{
  "arch": "convnext",
  "model": "CTC audio transcriber",
  "n_mels": 40,
  "hop_length": 160,
  "vocab_size": 28,
  "layers": 8,
  "residual_init": "none",
  "shampoo_beta": 0.99,
  "eps": 1e-08,
  "warmup_steps": 1150,
  "adamw_weight_decay_other_params": 0
}
Rows from block 5 of a small CTC audio transcriber, named by matrix and row number. Rows with one number belong to one neuron. Each number is 500 + 25 x the weight over its row's rms, rounded and kept within 0 to 999. All counts start at 0. Numbers have three digits each. After the name is the row's rms in percent of the matrix's.
After each neuron's rows are labels from the 100 clips, of 14976, where the neuron reaches its highest value: "lies over" is the class under the peak; "top examples" is what is common among them. Only what is clearly more common there than usual is listed. The data: single English command words and digits, spoken by a formant synthesiser in many voices.
# fc1: MLP up (model.blocks.5.mlp.fc1.weight, 256x128), inputs 0-127
# fc2: MLP down (model.blocks.5.mlp.fc2.weight, 128x256, transposed), outputs 0-127

fc1.172 103:517517524524514525510495465483553457501537515497529521480488578495520494515483507500519491484554479535475492553538487456469514520526479508489491485497527502464508486512534487526446473518502502494506478477504485473490509525464486509460484503508451510539506446503501494477515481517498495516470525529492497452472497481511518441520468493500492507526514464469472492517523500507524564521505
fc2.172 088:532503508509495558491493453514531474525517527506487502515504560483501502460526481498538451431472496516469545531483479492522484520497529540478494475489459462519510545519504454527479490473498487495520433506522510515496467510492492503448518470463517501493495489486507521528506518497485437522486501498487488508548510462525511502456510483506487510461482505510510493500493476494547492532499
lies over: /k/
top examples: /s/; /ŋ/; /θ/; /æ/

fc1.219 105:458513491486520468494509504519554509495527443528437480527508446497460465544508501478532483487509510470494482525529561522520498492536489498485457493517505497499513474567508483517515467495437467516495512546498482531476505498540445505514449491466550496487528485484500483525500507530512495493499485497494495500506492522483487517563495512490508467496495485507488487519496509492469484532504
fc2.219 101:505502503508479516476547515490504522529510487518551508501536429488499490516468515473488482483503527516549508509493506481539491484498484501565528490487522517493500503520538509515495457500555507527488527443523496543494477487507524491531494495496521499546503473457494507515465544513541505485526500494489498468457468515513499498497483475487436460498550476530495467469476508524449486483502
lies over: /p/; /ə/
top examples: /p/; /i/; /ɪ/; /ɹ/

fc1.56 099:508519475459492502487473521467479482477475528512552490478490470534526462505478496522521451503478484540479511498536474502531506459519485480485463519536531488538533505506482499511477524510501495488525542467527483441506526491491478467496491492494524494518470487506487463470470491476458483519511499488506514484517533480492524426440495522469498493490470523475539462486495538479456523521505
fc2.56 099:496521522494486474482493552486443481492548488460484534510486473481501483550501494499509514504419486537492478506535481494535508453490531530499483487436495515531514488472457505471485504503518503532462513501506552518529509520483540521517460507531515478484530502486478522491499508512525466484525469553502473509500503532487487505479495519503477490493528521477524487550483483490525548498476
lies over: /tʃ/; /ɛ/
top examples: /tʃ/; /dʒ/; word: change; /ʒ/

fc1.93 107:507498472468486489487512481456530553510503551483505539528509513505529484507472479499477493502456464475520515491445473508526525526509497475465496509525475519487544498525502454483499500537488525504544508457466539553467480550481516496507517471499493501570491483537468524493487482524484530496550523475486516460477490491519488488489492504514476525523491477514517509490536479466489529481464
fc2.93 116:506522560513537514520508475464455543487539496508518480508470516486494479524487486521524558521516484515520509531483520542486522470492481476504497478489452480503502493502502487496514520474496454475469497516478504478507466550558487494496520490491464553488489516466457486486466406473520503487515522504516479480502486453488506521508539495480508507524511468480550485507491508489513525486482
lies over: /l/
top examples: /l/; /oʊ/; /f/; /ɑ/

fc1.177 095:480548519513472497537517486524520504464494498511457492475547520456488493519531521478529481482492523447492522476511475548527493531469475479482525514499497552479485474549521523527545486514509499535529492476495477488520560497498466496511457478512528487477475473479499488488477461518469515495468498455501515472520530490491505479485516477479551482514509466484482451503492515500451499542516
fc2.177 090:491485506422478455555484498538489521493501521476470516530528450488511477500498498510467502519494523523500493498481531491484519508487515502442529493498493525504515541511482446485469489463542493499473538501505489481465513504456515506545479500544501493541461455497483512496500543497498475515448467487510541454530472470521507482489498495499503507477528482515444501505487518458487513525497
lies over: /k/
top examples: reverberation; /k/; /ɪ/; word: six

fc1.123 103:514531491501521502513539523461504512500513460489511520458489505493536518471498471485533509485518513528493486429510503509511519519537477493516504530482493508522512465481491488545489516490471485485480499464503532455503510542513500435483487504489514427483494515559509536534502501488469496508513465455465474463524541489486485513503503507462502491552469466495534454508515502522482540513527
fc2.123 127:483493508479537492493496545511516498426487524494506477509523489494535520540503528520490494548477541472503498472502492478467493483521485481494494515508548476506487493561511543507473512514478478550487462523509465506458507458490487506512524415500543530479511497500498504484510519522484516509448515495483496478571506541499490498533471516546518512470496478527478497522519494497525513507511
lies over: /u/
top examples: /m/; /j/; /u/; /v/

fc1.223 101:534473503489568468497474513473490495509497487534514529510532502520497486521459531442529516457522483490492486501491454523517474531518480461499484478441485462519494486453481502499502488505507490541497521521501478481521483506519462526454475465521479539526489456520508510438505516492488530454488518493476532506512504510507511518480508516525508450516487503535508502484464494499551532507544
fc2.223 103:534507531515503473476514544490545525496493470493494505527463490469476505474500504497501481531459492522514459520495470523487502541527477499537475493556484506515522510504477518552434493485493512521505484505485488500504505536494505455444467478482511527505514497510478507522480508499454515466485482461567484531460499504520449500508505520521510487481479476446511543458522509528530533491488
lies over: /ɑ/
top examples: /s/; /t/; /ɑ/; /ɹ/

fc1.182 103:503502494511469498534431481519537507492508478472480473481470494508472522503511531515514516519496491477515517501520490489468519486504504454496493494506455470456497456483519472557482549502473452521509519483462522508502468484495475490519490494485521443480523468482464491498512447488523496505569462513500530507488484500528523539501499502470512518527460507566485500491544505489499525470531
fc2.182 100:523475519474527506484491510474501484530532534539536506496462482506521497512489495490505489485449488496520477495433520517453535526492493455489541500507556511531530503532520492483535528498534477521497498544482504479522520521482476507480489515561551495487509493524474513478514486529521529499475470494458521524513476522548525525497514517521478510486465449484473493492507435495467519493515
lies over: /w/
top examples: /ɝ/; /d/; /w/; /ɔ/

fc1.165 104:489483494479505492485498492455520472473548538503468496515499484509521479526501502526469486507476496475536457465508511523466473492471498467512485530470485511522513507503528525474451536499490488457506465503515495546489462498500485514495461490526466499478509497501502483564503500524479470458539515507483540520473480501516503466450488519468487444539506474516465548527463495524525445502474
fc2.165 106:501443510499471463492520524497533499495496474515521498483488507496535504510506515507519488499512490514484510521509471469512489509535516473533516499458516465472535492491538484534513495476491578521517493515561497521495507527483502502579521496482495549499524496495454472517482503483541507536512545485502477531546517470460487504553508525517499497515473541502486515473496503429517526482494
lies over: /n/; /j/
top examples: /ɛ/; /s/; /n/; /j/

fc1.236 103:518462511443471532554508479500525480505479468506498476508488505456471453462535477524476495507495444497458494442468470488522487500481504516517479482504459497470484474486480500512491501481498470450500522528512509493542482507514500521516491564505454475500488498528502448503528534485465497515530487487500561484546477490501499463474538504493515495495512463515493543503470523495499494507498
fc2.236 107:541496505506541507490492545492520512517513481513488524536498489550517514501447486486484483498510484453465526473488556483486468511530520494505532476514498502527500529522511551552488546547489533520513519521461485544528474499487493532493511456498490518504540524511511519491523558491481488507480495490502500505495500494527532544562482548525552476480476483493495486495520540488470520502512
lies over: /m/
top examples: /m/; /ɪ/; /z/; /j/

fc1.179 100:504502507499514502504511497526516492483476484450474491448520515480510477493515501481468485515487474529512510491529492527439506547474481484508496527517493555501483450483460538493467524489498486456500495519525493532521502495551478510501442531490459468495452496534490485538456499515485462503488538483494536488502485514530497512481496533474480503525565436498492512523503486454493508513473
fc2.179 102:503457502508451508494498572482495475498524498490495510474517514497523519507505506514507497516482494501500522516469519478475455530500518477545528506526530499561505505512555498469497546509518524446462477508507477505545445500496476500520504489479485536577501482500512473456517519525499511515514496479485500491526492513510503491528518541513508472543449495520497450456508461481495522473482
lies over: /n/
top examples: /n/; /ʌ/; /w/; word: one

fc1.214 104:536515479471487497521498531485496484457423523528532549505511514550532502505479482477540474518497494505499507463533497504518490525511501456521520541521505456501508439520441508538501510503486468494510505486512508535475495514475518510486514486532514532458499487476552514529496464550494533491469520491510535494479503529500513500500531504530525490444503513482524531492497555484512516509488
fc2.214 109:482535508482490510504464574459447529498515497488511524478502516480463463529506482501481537462510511462518495489471484506508525502452476481515480511454528534490504475512468466441490512472484490452504493520480531505488512512515502494464471502507564531485479511471502535502483471529483504488544447478525529516526466492494521498444525497499474488478489526492483482488493457501519482512518
lies over: /p/
top examples: /p/; /ʌ/; word: up; word: stop

fc1.110 093:468524490477473511527495456509510471482477464507457529505516488456510494481513471533530492485493483491481490513539509534528483539493476515488481479459507522560536480486511490497485490495477477450526502533515485495502511517530465541493510535492531450447491497509495467480464471521522480488500472501475480495529457491509500487511493527516543506531536465541500537504539483481458439520487
fc2.110 095:530535451504479534503499485518495497517504485521530517504510476485546480527492530544481513512501510514508515499501517513515517476542492509494553508564497522534539551528543494523523544522562531486525477544506506522509494534442479500522494514532486538523554501501532515529489498522503506498509539502472492502497478534514549522527506486511481483497506520498486496490563525472487531534498
lies over: /l/
top examples: /t/; /ɛ/; /l/; /f/

fc1.247 097:527514517529502483492498529490497517474500513511509551429511492493451437521475462500491469473477511507494493459524530462523483495481525500460524559470484517461528489471451511482515529524546494503511491487512444457490510495526486502506502456531515469524512513474504519500509496464497541533486483514499487533466522498487479473507504470469485515537476474481480504485474515484472544477481
fc2.247 095:488518542474453517478479493491493478506510524479481530563549484517536495499494460500513539516485495520489516485485465483460498525524509508477503478480505506496497482530496496496511537509503524492491505513504479529544555539497514511476493480536535515481498459512538502455511562485496527492479460464477488494517481527446513522518468476515517519505503507551535455520481521493427494477507
lies over: /i/
top examples: /t/; /ɪ/; /ɹ/; /i/

fc1.64 102:523481474523524508487503538484527467492511447546515531480500557490499507523434482492521503486529504506501484514504483501521525514489503493507466494460462485481479514536455515433498484543483527488460454510510446498459491514526479461531479499505487468506492470498514500510499511494564493469478449458503489515530506500477493468497472520523463517517519476496489502459514539501505517518472
fc2.64 100:507506524455488521530502496521510561481496494523466472496485574500505529496531478507533510493481472518517528512484513532503438499542473508453543470523488532539468562551521483509488527495453468491483489501491513460501510508521493475506526516539539521516481508483514524520495510515496503485481490474482555514492449464496541485484488492494505500551509537512492483484524498491485498519513
lies over: /i/
top examples: /i/; /ɹ/; /θ/; word: three

fc1.228 107:468510505477478526500489505508519487488506471508511473481479504489481511483504496505470463471523505525482509482525517438484585477497479532541470528491507537486460470488488492530455506496484455522454489486515527556517504486488458480492531530445462460491519549496490466502477516512452527530490504492491536514521513489496451483495549521453521496507467488477508496499514492494529493508504
fc2.228 107:520495511527491515476491504470449506473478489558479499534478489533536493535478534488506533538503517470512514454508516452505505531496578468514489483540524475476512502539503521498528521494492543501543524524501488502479477514485523501481516508487504535473477480475496500515528514552525492520542523541546496491544508514490509483546476525496535498486522453525504455485484533499514510520503
lies over: /u/
top examples: /m/; /j/; /u/; /ɪ/

fc1.176 103:508522521541563513489528499451499489500487478483527501520511483483540471495503451560477528455460480470496466469481525541501492518505505478498511492499507536551502484507522536486498517483495512461497507535485495541512539541510490501512468534479516522489478481496494484529493485507462454490466518504511504510503501527579496466484479494504535511505523479544462525524510479545525495493471
fc2.176 118:491519519507510509468482495473504511505507494478508504463526483517510517493504442492520480513537463517476510543507504506503465574529469499512513507454543513504459475505512471544523536504464566521506479486476526536502449485527538503550519513482522499532506519488510535533463540513505550476513481505530499491512542508485468513536518543530503498505491513511517463489524489493471512512535
lies over: /n/
top examples: /s/; /n/; /æ/; /k/

fc1.61 103:507497507528496492495535470504498541515517502465508538468488472501498485463485478457515494459516535528526490527521505491541502491546483478507473515442459495489499500488532485526478506521490481486548528481537484496503526506496523449509490512467500479488512517493503479524504487515519498530502497499526476458418535507514456495530497491434488538496518524467507461537503498530475567497494
fc2.61 102:511462487467525491498470461552509492549513509487517483513534458516504525521517516531496493511472482540516479480496478454487493504468490470489509449573536452492505520542501495504546498502465503512464485500485474500483498459489495482493500484454499546478486537494541527518486511470509544528498484501453554491512483446509492520498477495569501521505489499500489496525488501472489492492512
lies over: /k/
top examples: /k/; /ŋ/; /θ/; /æ/

fc1.199 101:421491473508528450489507483538495496485523489494484517516474483490518509484531525514502466510489514484487512494488542473457514453481459476495529549498505505498508494478524495510501535531477511549478495524464532519482461486458584473490509446470455482500494525531493499504503510476474506500486489506523514468474523512523505528481525544521498487457525479507508503495518503470512467547496
fc2.199 097:469503527487514466487472459521514486494482496481515476518503473475517487528516502481506455486496502505527501496494529485488505505511562464490491471525510529513506505488486509553525452460525481543492471488467498444511476501501464537523493544477538506475477494482515486512463427517549477483468493501511495511532494487524494501514506487477518425468502484482486481443541504519541488522500
lies over: /m/; /aɪ/
top examples: /aɪ/; /m/; /t/; /ɝ/

fc1.18 103:493511454466506516479473502457502482497504461504496473530496516473510503506467477534518496537510498535509526554515513527514527470521497491520496492492480549536517510502493510514507513487511489477544503502484515486519513499478494516524493484420511520455539537503538483481499455521473513511504478557554482486515574483550465478542496517482500483539504535517486486517515461505499475520506
fc2.18 107:516504542530491536513513526471475521512545456517516507516484529505515511504510517488498523486521482520526519493505567516494498510511510520503527478491523481516479502537467513458532468500502510480492511463469459518526457498525522536506512525517515475516512543527493501506484560497566468452502530510527487475530465511529503498517540501503487459485478535531551430519491524482492507504508
lies over: /p/; /ʊ/
top examples: /p/; /ʊ/; /ʃ/; word: push

fc1.53 103:535492450490487501480501531458548517533527511539464507521493527479548489512437503477476513504438475482506504539524505486482509562485532491478476495482501508483564517499466516478505533501478475476499487501485481467514442496507486517505494491471546477474457512521476530502484529458520499513480535475479516494462495530506557464491494505497504477494511475510491473494471514471479505507495
fc2.53 093:509501504485466501530505559488516511479509515506496463503498503516509499471492519530519503470526478482510533529532500508518520483540467463490472535533442480526499535554534501517507498552484458478478535524472511470491530454478497527504545504532479502518520486538508489486496488526490519505455508472519524510448542530524529508498509494478524491511449500476488467505468539477467532510458
lies over: /ɑ/
top examples: /t/; /ɹ/; /ɑ/; word: start

fc1.104 096:509485518515531463537506485507526467517510502419509499474527515493502529545496513519459521441500527460491459538521529472502498503519521501492535463498469467521535507472502505483519525464506485532507538466512543492457502449463532498520477490498515487495456454516543517484508486476490500500476510497521487479445484472488483481536501524475484493549513490518513506493538480485509518516512
fc2.104 086:483470481487529480540490458490534487558500494496518507499554514496493498469477509507488478491481522486487546497486476539526517501489515522526470480467509486551517536464509509441506499504477501486508504471499506477505491482500490502450500486519426484490534500471478512484463523519521519462518496510502473498524491476491470566482490499481484469441471472474548462503509519532502534499456
lies over: /w/; /oʊ/
top examples: /n/; /w/; /ʌ/; word: one

fc1.17 096:492517483511498471500504499564486502492460506502452494512555531465467514441518491503486528467445507472535485484485523516494504467476499505490444544502482512486510490549473502451483486526487494512513492491514487506525447517509503476489467473487540517503467510468523462506474496555480496482496492473489491527477478506519503512504513492466485489493501567486546534553512496471490531515507
fc2.17 096:486480458453483513517494475513506527493485478519529513455533525553449492488522533469475483487510545515518496530483486474508495496489503549514494492498525512499480528469472474473482508464473501482525475513500482473467457509498475530500465495458517512508494499446492512487493472514474509485482538479518502520508487478503492470529525424487554495477506540550484526527474492534523464472471
lies over: /p/
top examples: reverberation; /ɛ/; /k/

fc1.210 099:543508528487499494488484504500458431512479457554535509507507495484529565531483506441519531531468473469510502500515498493521473506502515468526491486493483516525469547448480490504499488463500492489499485505468527492567496524532509502519523460435479493486504510505494506516503505539499528504497470523504503486460482440541511492481539492508463513501462487475477515522499484500482509498494
fc2.210 105:500464502481509487472525498496472519464523465493504514540527501507506465468468537505479495493553495516495487480470532499529538500467459549556498490541509486490456488442559511546474472519505472514557501472513477500512526498494521505503501508510514507441522528510476500511537471520474456511521511494484522533500528487497470504518484483509503474493506550514540490505496493535527536532494
lies over: /tʃ/
top examples: /tʃ/; /ɝ/; /s/; word: search

fc1.25 095:451515535516453488536503516435497472481471469471504525481505502458471527472518499523539502492467489490508519507499511507470493561477513452531526536501454475499486505466474500509511466505491461456527511516478456502482512492520453527501491520486481526487509521520532513475485481515484515458498486516471501478465506465461553530499507490458468506502489495489487490487452506467487470497465
fc2.25 097:495483517503488496519484520486479463471450480475483501491510507511498505507478503497475454513456471475492504494507508510491483478494517478460461501490531504481516494521498495446475440496466527498499486521460448498471505522455474488449481527461443473485474500489476465488475497507442501525512475533499467484558471482519450474501467529506512481445550491487510484537490514509502518513509
lies over: /l/
top examples: /ɔ/; reverberation; /f/; word: call

fc1.243 109:569516504506537504471508536528513493479522531486502509485488529524500500509525482476466528469473474513544446543475500485498452511484467502460467505537531548492466474489514470495500498500517520490531494485526499500471451485502519475456503505435490475470504512477516483480555461500507539490457495532505527494484530482504515464505485515511491512484501502475516491514506557514454526520484
fc2.243 114:549493465516521484509503525457495501493509514517469523487491525466514476488489519535483505465509504475526486499513474487465461512496484511545537549511486574520447490493519492530465524498499519485515497503499515517527527485480473470480519499485468506509538505417528532480472477484501489513498473470517515518487479518581500527490491496486464482521485486535544525482485496530518475494531
lies over: /p/; /k/
top examples: /b/; /æ/; word: back; word: up

fc1.99 102:453501531514481536495513512503478473457502452511488483508485486457462496483529483489490512503492518493513510500494530494496530500563495529533502498508451522510497491482482469516492483478475507492477483516468458457526504515551485512508517460460499556441509509525445490468459520497500472540444506499480509485474501493557472502483521476482515502474452529481477463515515485510490500472519
fc2.99 093:522451537505518444532453451513476534491486487485488513489491491501456529495493534494515463458524517513484477453519518495495471517497512476528472475505465497534487507540536536499460474499493497496541541474500509480504474553469468494512502522505507513493504538541454531486504460482539476529486511505515523515490523498488519478493496462526488443487525500539536491506503525526500513499545
lies over: /p/; /f/
top examples: /t/; /p/; word: left; word: repeat

fc1.231 104:424460495485512510512520514515517521484479484501509514520539537520494506479511501524508505468531557479484544482487511467530562489496493511523503446483511529497462513462470514487478511487468502534490493475512476467500533503532509493527487487442531498518482449491473480518536497518486520485475479493503470500505535524525494497512506495532523500500514502574505488511561527492521527530466
fc2.231 111:462507540491530471538469465502494534490487542498537494523531510493468515507497529484518480529442537515554475463533475460490504495528496497452459553493515535509484534488535475520489524499493509453499496529471504452501474495510526480534465534495504514502474504486482531510517464486530490523491513506549533525526502479451482490530539501506544498491504482497512490515511538481485520485480
lies over: /k/
top examples: reverberation; /ɪ/; /k/; word: six

fc1.94 101:526491523534503524477567487473496483515537511501499497499455478529479472532493504501510505498537491481474495505520540524495497444480450539494505508521470500542500507525514516465499477516494497543509532524501516464487490509457499483490478474471508468519531481468435519495481497521497513559470531514465495478451480511536457471457518483496458511473524472509528493511485517506471519534475
fc2.94 104:482487469454497460502489518538491495531453516512493471513458485502485493465503504500512492527451510577511468506502441539513543486495495467522519473507466530482480491499480458459505470522483494505501518496469512486494478529526509531528452479507474497515503501446532507548490504504531509535500482486487511450509502475557511486496476480495482508552480483495481501476464503496494549478487
lies over: /ɹ/
top examples: /ə/; /m/; /ɑ/; /ɹ/

fc1.119 104:563473520510532517486507510492483511461488552451474527528459521531457471477542505500502467529486488510498458515525524468490527484509518564539499525516466493492476502474507476524486479513454496485512513490466475515530464509485470502489499504482538497433507507501533475498495512501541452541488532499489487499512501509521483459509512493552519486494504543485509473475533493514494509491538
fc2.119 101:465466527502498453489493451518471519521509504499486502472466555516472540482522484524509479470514478539471465513473518497515507500467448499519473531498488483526495452504436491490504519500493506472510549489497502468473499529519508472515483502507509499490550501528473528527461507495506527546464510533533488508473523519500526528493504490501476507493494466467505507472512563437512535518526
lies over: /ɑ/
top examples: /ɑ/; /n/; word: on

fc1.134 114:490512503520521510496521476524524500456499503455495464504493470511486464545495521519483530499495494513513475522540457493491485481514517489507488504513507554540522494542502526505462522511482482460507480523497469498477492507532450540475432485417512527492509483520508505499491517540480461501493522534451529511537507499526500526527511515458489498461574489479512510524504516516511485493485
fc2.134 108:556444500533484509504512502467507531516543523513508505498506513498481523511473537512532516515514495509488508486489492472504499477574475495505501484507525496522495500511529530534492496490552546467492487458461477502516459540469497491512522480468487535526516498463520493487499496532550562535545534465530539482518528526509529479502539509506482485508512516533523499510481546502479496455511
lies over: /p/
top examples: /p/; /i/; /ɪ/; /ɹ/

fc1.103 100:483527515498474532467500464488486532498483519498508512460475499475478464514498491493500509516476437507524492447516519482481476475535486531482516515403494518472495500493507436501530478503504532501541508515562467511528504486484521532516509510451494504525456495500485517497465508527513502550482504460475487486495480504511525503481508462470456502494494447483470524527496520473510517503516
fc2.103 089:508479506442523501516507488525521458501541498496472550533532475478493486483516492492522521492497499475514501434537494463505557519515512524470488476530502472499526515480539508491494481526499511485509455531552503474511508541481517540511449481473516533490481489520512540498501501526488525527542474471461529504479538485487520507481495492500496525474484470448456515521457519483499480531473
lies over: /i/
top examples: /ɪ/; /p/; /i/; /ɹ/

fc1.163 110:480479498497491516474492499495478497490528513464497505495510536496520480466543497498481541487466496490507476533502511542505494505492506495522479512537497514535496473498554538472460469508470511444489484529528493515496494456476497515491501549464510455520465408495522431533480447522487493502474494515516524508486475497514498525521457526479505534501528471553500518496516477505517504479486
fc2.163 115:468505483514503503472500479482475521501494437517531495487497522494492504482502498517484471488498492463511488538479467489499494509504495479518530521504546509466484500499510523534505536513480542476565478527499495491488444513485497497518530541515524564496536495503514469525500496507543537537550511482543548487497514533497509494553516558545506498505459481460542510514505496465468487538504
lies over: /n/
top examples: /n/; /ə/; /p/; /oʊ/

fc1.45 101:508483487454509510479487467479493511480489532480480515452440458477489457509518492488490513519497499488558463499502501517499533497549504528486519486482457494456502480530495481506527475469464475473545481474480483540533447514486490494475500498495508529468512498507495496478477523544481438553460489541466504497494508494538502494474505447511521518477480526515502471520498498479468488481533
fc2.45 092:549517485503475488485490452525498503528530498489466465506432517486426498499544480473484508474519522509531541425530460503486452495529478514508515536487476512522487486518496495494532498528541477478543493508495446499477504524517493472519501512513549483491496519538494519501492500497536510538485502529484501507492475498500532527471498470496489517489495484493462511444473516505501466488533
lies over: /ɹ/
top examples: /ɔ/; /f/; /w/; /d/

fc1.65 096:486507515481454489475521471453480496502462507472530466498521536488466475536480505533522476525466483492487489427505516517514496486521551507480472535477486454504553534542523505493505537513494497511500498522517508492487519505524461491491486525537531523493504459507488484528500490500458476511468480465479480520526495482491494480518451476516534531508525522433504471538494525462518509520516
fc2.65 107:483496522514526537468516498484485537506513488471509520486521519503526515446526494473488513548522508483527479523495485533512501509459489553513488536492488474529483519471546453472491492489507527496525472457457499511494509515494515545457475527519529496493530500508499501549548539514506495486537513496475496444535475487570524491529537494542476458523529484519487489516496479525513495512491
lies over: /i/
top examples: /i/; /ɪ/; /ɹ/; /p/

fc1.190 097:490496507436485459520498472514512510485517515480524493477459493467540549530500500526507495523477533522495490493489516515463509488514493502465513493503423485490521513528496508490530465484474488508550509521485547559464488538493477495501459500512528497460505498512404533500494495499474428527514521491452506531487505490527482504485491497524514489522495490468518498494501498492491482496475
fc2.190 093:521506458553504522538498491483534497495519529503487485546427520497476485498518509472490525516483500520543509470500468541521482511511499465475504543522505535510531558502532473485485522538497504480487470545492507496492493525511521487503489492549501517513482530514425510508471435493531539511466510525506526482498508483514521516488534478470487525490495483504474485455483530504538506523523
lies over: /l/
top examples: /l/; /ɑ/; /oʊ/; /f/

fc1.184 097:554515502397523471503524489505480483512482520463475509498475448523552510487549497485535478482498506511474503535485512529491508523530484494507511513511429462480514465514507473504507492530467506504495536517534465452477483480497486499522494488473534515510468496501431530487513449518482476494515480493505523493494514547488506518489505526482526465508482507509478483521509494503469509499490
fc2.184 097:468529457446477510497471483487543474516519483494540476499456461537512485471500512491473516512556526525503517459527469512520492489489490518512542522514495480535522509500493459494483555490508523534501475477537505520465509483459503477514495462499521517511532479513437525492508465508485532519487528516500502479456485497489510551476480500459476476468505480490448496497517541488501522537507
lies over: /l/
top examples: /ɑ/; /v/; /j/; /u/

fc1.130 104:528507522508516490507498533491416522492488486518499490513465529532496493532458520455480493496513465520530476503516476478540497493507517464474489498516491518482543450522471461530516489468489478500499496548517488510489496496480487498523519473543484504490464474509484437517530507486464476443454473499496508539490536452474506513516537506527480457498491514460522490503480525463487510522498
fc2.130 104:500512483442518499484493534517500566480511498506482540514455500474454525517532527475513550491495463498466448512490519505471479502504498529493492493510442547496530473498498485481504526507540504539484485470497505502522520447538497542507484491507501483460530520492499507533463504455461534498508504533479500518526500499521509486526529562512458475528515495528496513492540459493495506500485
lies over: /tʃ/; /u/
top examples: /tʃ/; /dʒ/; /eɪ/; word: change

fc1.33 106:524527497468490532487492526495493521531472501535505539510457482514487473479511518509527485511497486518475491463520502515539477504565521516485511464564437481530492470539533445516514502521499482517544556505494502487521487474466512526500458480517491507532478500515483497473490492481495437491486462542481512494501531489517505474450520484495489525490503481495524472493512470491434509505503
fc2.33 119:505544514464513489477461534511495516528542490503506495523446474524475555512505510470518536498499493504457437495518479473503510524481534469476480524471479476547489474492532490530487533469515499502466534504483507522493479507523506466536490507487492526523506515495493485527526474498492525515518504511467483416501530540487525512479497533489487519536508524444512494472492510479513475480557
lies over: /l/
top examples: /v/; /j/; word: volume; word: off

fc1.51 090:461491443491518532508526466503464485487521471483468511491520546525479510503487485512508536518510514493513496498544495538505464549496538475522484547497461481505504488483515528478491464512498498508539507507492507525492543495473506491537498489476557458511508430506537500475494484535512509523476520553510474521504472504495510544478470491476483515524460518518486523529466496493504430473508
fc2.51 080:495472507454505531499467503495478501531473505514515530479514493491531526444496523452496503458486522464450517447517521484471464501466493537509477480471552520482481495512497476491543471477524533526527470548502517487541507482470496542528489561479520509460477496475488517499498478518540535547501485511491496498544521500479516514550496480520516484502508476472516503513474483481478480501482
lies over: /n/
top examples: /n/; /p/; /ə/; word: open